config.yaml
model: "segmentation model"
train_examples: 203450
crop_scale_min: 1
translate: 0.12
color_jitter: 0.1
norm: "batchnorm"
depths: [4, 4, 4, 4]
stem: "deep"
init: "torch_default"
muon_scale: "match_rms_adamw"
learning_rate: 0.0057
orthogonalizer: "newton_schulz_5"
batch_size: 384
lr_schedule: "wsd"
warmup_steps: 260
Rows from block 3, named by matrix and row number. Each number is 500 + 25 x the weight over its row's rms, rounded and kept within 0 to 999. All counts start at 0. Numbers have three digits each. After the name is the row's rms in percent of the matrix's.
# convs0: expand pointwise conv (model.blocks.3.convs.0.weight, 128x32x1x1), inputs 0-31
convs0.0 129:532545457499559522491510461516468507476493504509542499520484499477506507499503484464473518513461
convs0.1 116:500461484491516485478549523496527480547518505490519491508490552479492490516480500549532522470465
convs0.2 066:485528535475470517457518484532483508530551491480491473482504508483482545527491479456519516480496
convs0.3 100:494481471504479518450538530477497470539519468532544473509487517494494472504513522448511489505511
convs0.4 136:474504507516465490522498471542498488551474506531524527519482450481465537480500506513500532489528
convs0.5 088:488491494535490536555492538444481502490482515493525480473529497496496527541501483526542487500519
convs0.6 099:510522494491510505471472494485496507498518446484525504513536511499518482521432506461492443523482
convs0.7 089:472440513553498488512485495484510507487507527484523519519489494478468504489457475539524447508511
convs0.8 092:497496477485517497531567502466467533499473563505520513504482523477497492502508515489495512502447
convs0.9 083:514482465471536496509513497552510480485484560468467506499506481529474514492510482498539473463508
convs0.10 105:481488466491503487486491506491478493524472485540513436487507484500460456517454510487493543532508
convs0.11 103:458521484475495526577551512494511541516502530525500503495519512499482484488540510471499503507492
convs0.12 119:466499522534524463497535510509506483474514494532498523516468472499460499531486484532525562478499
convs0.13 102:478491435441483495457494491486501496526520469533505494464513480529487514471506464487490482503488
convs0.14 081:488560496513509548474538500498498512499500514524503531528491476504519498447512468519488541538512
convs0.15 076:538522529509488461480529505494474488489467499482512475494537487514490559480554516485484485525472
convs0.16 099:524540477497482508515523504502529490554545534517555505513490512506482530519513502514507492555485
convs0.17 126:507516485454491495485522523519486485452488485533493516508484468480447477501482491498500547486443
convs0.18 092:517480503530493463513463502473532501538494457539503459474480502468481485469531491508540523493487
convs0.19 143:497513498499524515500541467476466484507521484486509503509532510468521500438516499522442501542528
convs0.20 086:517432490510502497505462489513458490494529508521498469497515456521514494459490517490540465516529
convs0.21 112:490478458485553458517511485545490484531462500488527491487483496478489512498520493526458460475483
convs0.22 107:528471512484565511490537474512520480469512494500521454511505503536486512543492478490531461491498
convs0.23 095:456513474508482476496540493502480526498494526465483472518519516490505491507455516498571469488469
convs0.24 079:513488487536550489502517471469514480504440520495535494532535547503478487474515485490511479492524
convs0.25 108:502493482515525537508541487483503516434486489488492495489454518466458518529468512510474524504472
convs0.26 099:500479467469496549502452477488522479545498512550506505521449501486505493513500488485497491455484
convs0.27 078:505511503494482484455532525537539481515521505543501492513498520455542473520515517494551531511505
convs0.28 111:483512501488495491536583518524472488486506501467529483531508491460507506476461500476518513493473
convs0.29 090:480511505462454492512485527502482519499518516480500501500480489487519550459525538461524530543469
convs0.30 089:523508531519486512488478510491469482488486455507484460498507480523467508470466520488458482454550
convs0.31 098:500481493501512451508559511516541481492504508532538452497512559505486483510520509490500529511483
convs0.32 120:464485503469537486517487525454513497547539525511457472539525506510489491523525482503524473516491
convs0.33 108:524467525490534506493522501471502490554486512479514523453512480463511543506535487529513461491519
convs0.34 091:536490528465487526482510533515452484495522520486489498485521544530506519491505488528502435478525
convs0.35 138:478551492538515495460489485487529515485516491538530493488502483544489511494531524510512522553464
convs0.36 095:469505497476493492543536483493522477511504442485499532446485508505544493511487498468485498543481
convs0.37 091:472535529472520508495492522446491493497511481504518502510514518497464488456488510482434505459471
convs0.38 114:504468519505476523538487553457502470495518483525502484485487476457522531499493530480540483490534
convs0.39 068:515511481480478491534507463487573475502475526517527510525542498518488490516471472465522489477493
convs0.40 103:457490444486461522537477492511504512528478486510474504452534521540504503491497475488530472495517
convs0.41 154:527528491499492508497488504524512510494488519494538482519452513484494541470481453499522433536521
convs0.42 112:516459513505563490507525484534518490476501518552494451487492499478530548477517488496508507487489
convs0.43 119:516508528537519484503524473492501464485498470496520458487502507483479495547552509524510451469471
convs0.44 124:523517473487482519504532507533534490513530477523516491486461493477491520485555483503483461560496
convs0.45 123:502470504511494491513498500530461559514483553506522493505551518525465487499506518543532477493487
convs0.46 084:511505517485482511517521424509514484499525537566459494468510488478517498509485502494524526510503
convs0.47 097:463465521543536535518462504538499467483483483525524486478471493531502534506530478486507525497488
convs0.48 078:524480502533462490514514500461546491515510512521527482501519508514528487475521525454494563490472
convs0.49 083:496475521514489526482462529546543539480478483501496522469525500490507505456527471526528482516473
convs0.50 098:498497533529527492503496520511491544442501476484505505426487494456495509514510497462482502522515
convs0.51 089:515533481550532527493485539500474495504491504524542514510468496522448512523514527514473519535480
convs0.52 109:450474483522488492454495491483488467513527490467492487453535490511501533474531531476512469475509
convs0.53 101:523496481516479525528466502498508470519546520464536554531508476524519527499512509462482475494476
convs0.54 092:553472531514466501494484514488499493552519504494507466466486486534517471503527540480523521539492
convs0.55 077:459498550448551498494514518488493540508526518487489485531520515481503550507518512512504507471477
convs0.56 090:489482516536523524492529479543514501517519557466542504492517541475486500516535484478504509537492
convs0.57 083:486469535468487489514505543470508535517541510547444489536502518480491514520521470492504507503519
convs0.58 095:513528502521506524511489438486499520483476506525536506524518503470537547474474506536505541512524
convs0.59 067:502509467492445508534478487499532513520532477517528492470503550491516482489514510499456538479465
convs0.60 106:500486524470560522549549506516503510496509481514515470497515512500498503528538497525527448477498
convs0.61 105:455489495487487532514508512506490475489420502504500498508507473443472479508506526534503502473473
convs0.62 118:451502498510482519503504476492543441512554471514509483522507492499485523510526498476467488548487
convs0.63 108:480455490479482478485438473521519493527538485519470481504489511550492498505494444505513494510511
convs0.64 092:466483511505504497493469502537484482468500478508516497482473486514504463498481488528438521566471
convs0.65 114:489475513451503551532507491565506502534492512529516534495480494514459527494505474481480495515487
convs0.66 154:462475520516486484501501467465506458478520496501497434528518484497479519509504490543504447513483
convs0.67 103:480496544502546495531511525561501484504476501498534463484498473532506541496532502491510539491486
convs0.68 083:490530489511467495497479538525510529540516513518537547504489502484502502460469497472454520543502
convs0.69 093:472512511552463461508535514493515519513482461491478535480489506474480518456467512497520540504519
convs0.70 091:501459495439515506474536497519491508469484529531491492551472504499482505479550520511533490484501
convs0.71 125:511497497550481452511507474525495503508486449524532521462474473473452523470492504496519521500488
convs0.72 097:496475466478477477491520523500543476481493471524500483524540478498475503468504503528527451486448
convs0.73 099:549482499516486455486463527513518480469517537450533541475506500491476526492473477501498484506506
convs0.74 086:531536507498506469455484492488511505477518504466531463476529473490455465454473513522498508485520
convs0.75 088:479482492490526514492528489512492472475487512544490477502509529536427526485461501496509521460475
convs0.76 094:482500482509506530518468482461552505550525524492516487522508528517527523534513551493516527484507
convs0.77 095:512506478458514498485496515479521522486447468466490482523484493518484530495516550481567502487497
convs0.78 087:545526466525495527472506508484476465536514481548505555466465503481496482494484509506525494517491
convs0.79 105:483498514521479470513465455494504482517516481504496505463512476495461480458505508497573513509539
convs0.80 080:550480506506459524476480509486514462552541481508506487500524502486484540509505511469499460479530
convs0.81 085:499478496511460467521545463527481507493511489532540495483444506521472514508489491484535487478461
convs0.82 091:497492513493476479452496513489516530488502480519514448489490465493448462494549532506503532480478
convs0.83 091:514473493538454498524531533478494527459462467507546491520502511489485499520497493451496501537491
convs0.84 069:493516478470474472540526458521540515483499500533492480540500518479459547476489510511508512492465
convs0.85 094:521528499485490497515477506472529513560545557505514481499504523509503528499489533445489490523502
convs0.86 099:505436508507482513528486484505529494553496520518513510514479493501521502474495515485459571510486
convs0.87 089:460503494524499516529495504541440486459479507476519474467511477531546492504498492500515461514479
convs0.88 146:485495527490462567491472491533538477538487525505495517498472505497519507499504515486495490562471
convs0.89 095:512477491516514537513485481511523492578516537497531509501522502473522524458457517513508518510485
convs0.90 096:502474515517532511517528535533497516473493464532529447498507447501487499479501481486552491507481
convs0.91 105:528475515452511477462535503500519484532493474519526469489515467448537506496503495531489529530496
convs0.92 061:507482473522522458456539484486519530489516502480533470523469520494489521475486548500547483491508
convs0.93 094:477483503488485521561496554478489506521500489519498500473442531509485504453532481482521503487516
convs0.94 082:473480475529524457519498512542507525513502537512518497466495530457488543492493502517477476495449
convs0.95 090:487492470482517499494507535476517536496458474512468484454469521492444542501515518474517475511488
convs0.96 095:494482512495475529510490501535501518475471522493519489454503518531467503496541560498497480491558
convs0.97 115:461511494489489507482520547521503506505495571499513479525541465487447529473506480489495494486502
convs0.98 065:497485535529533517541507518551509505486500523484522480508484494514524561482526471473547494501497
convs0.99 084:514505511476531461501488477514516497504485518518487542439516525495437551495478494497517495500475
convs0.100 084:467483482483507481467478485513503496522498516511535460485511514445475500512465543462520530533527
convs0.101 078:491454525492500469554510506524482533510501509486500522510496465509498500519524567503538540485509
convs0.102 105:490499495537468505482495478512480504505559507517526507486528541474491484462478441521511466522493
convs0.103 102:525531496503504549516475494455460513519533494506507493553460491477520477489524494456471499493504
convs0.104 084:509527459482523510474530513498457511463522524524524537516506523533478534498511510485511440504486
convs0.105 078:483528497478496505518496556487520476500490483494504511462502509510511483527419503531538539504497
convs0.106 129:505512485468487530501504519511504533483508456556508491512543458464474513501536447507512518498506
convs0.107 076:531498495507499528439468479517534496463488473512525503490508508441455471494505518489494498467515
convs0.108 090:510525469461496513492486473536499491531511496492487562479461496480494525534484523522523536490459
convs0.109 082:513442476502534429518508501511518478510502495524488465498498521491477509475457488520473479515472
convs0.110 082:539519473491474457517493498482535466498467511523513457539466475498481513521464488505498480465525
convs0.111 105:470527465520489505495503532515512522485477521525515526466477518527480552496493435468514485508482
convs0.112 114:541499525501568491482507486503464551485488500525506514515499496511496506454474477471510551506503
convs0.113 142:480497503461536467535557518563488490470480498497536464503477507494492489512523502508474503493477
convs0.114 088:496449550518546536500477503546489481484522504514502465496524500503524547487502499458518488504500
convs0.115 093:485446539482530509510482504500495555475487482565500472498495477498477529483533514492522491492483
convs0.116 094:447487471524519530479498511516512472488530466453474506496493528511456536503536482531501491522515
convs0.117 089:490464428503487491505503486525540505480528527469469478490478469491529492515505515514502522538535
convs0.118 091:470480529526493523468520480498481533532517519490514497458483501501453473539515463466494507534528
convs0.119 124:512457489487451465504502494524498520472518523508511505530524473498483566541478520478494492527480
convs0.120 127:495510507509496498502537497427532465500471514487526483489493502497506548518501442529506469508524
convs0.121 086:511507497527469539459493503492494479536482479480457533509474476481485531520497505460538533520531
convs0.122 078:469490495497479509486518507464484543464474509490531505533494536462505538444530469495487485518513
convs0.123 114:536490499482519461483576492530506462467465523498500492486525500473470497470503489510481500531490
convs0.124 099:477521500484534439500478492477530486513510524491496488525504474506494534555513456538533493517495
convs0.125 099:443517472469509479506457479507520518446511527526531540495498491512520467460490492500514513488493
convs0.126 095:506462447493475479530472492545486474482523529507519491491497519484507502517514532459536549513498
convs0.127 089:489523454502534492517550510518478477499491498501554514499529510454505506499513560482501508530482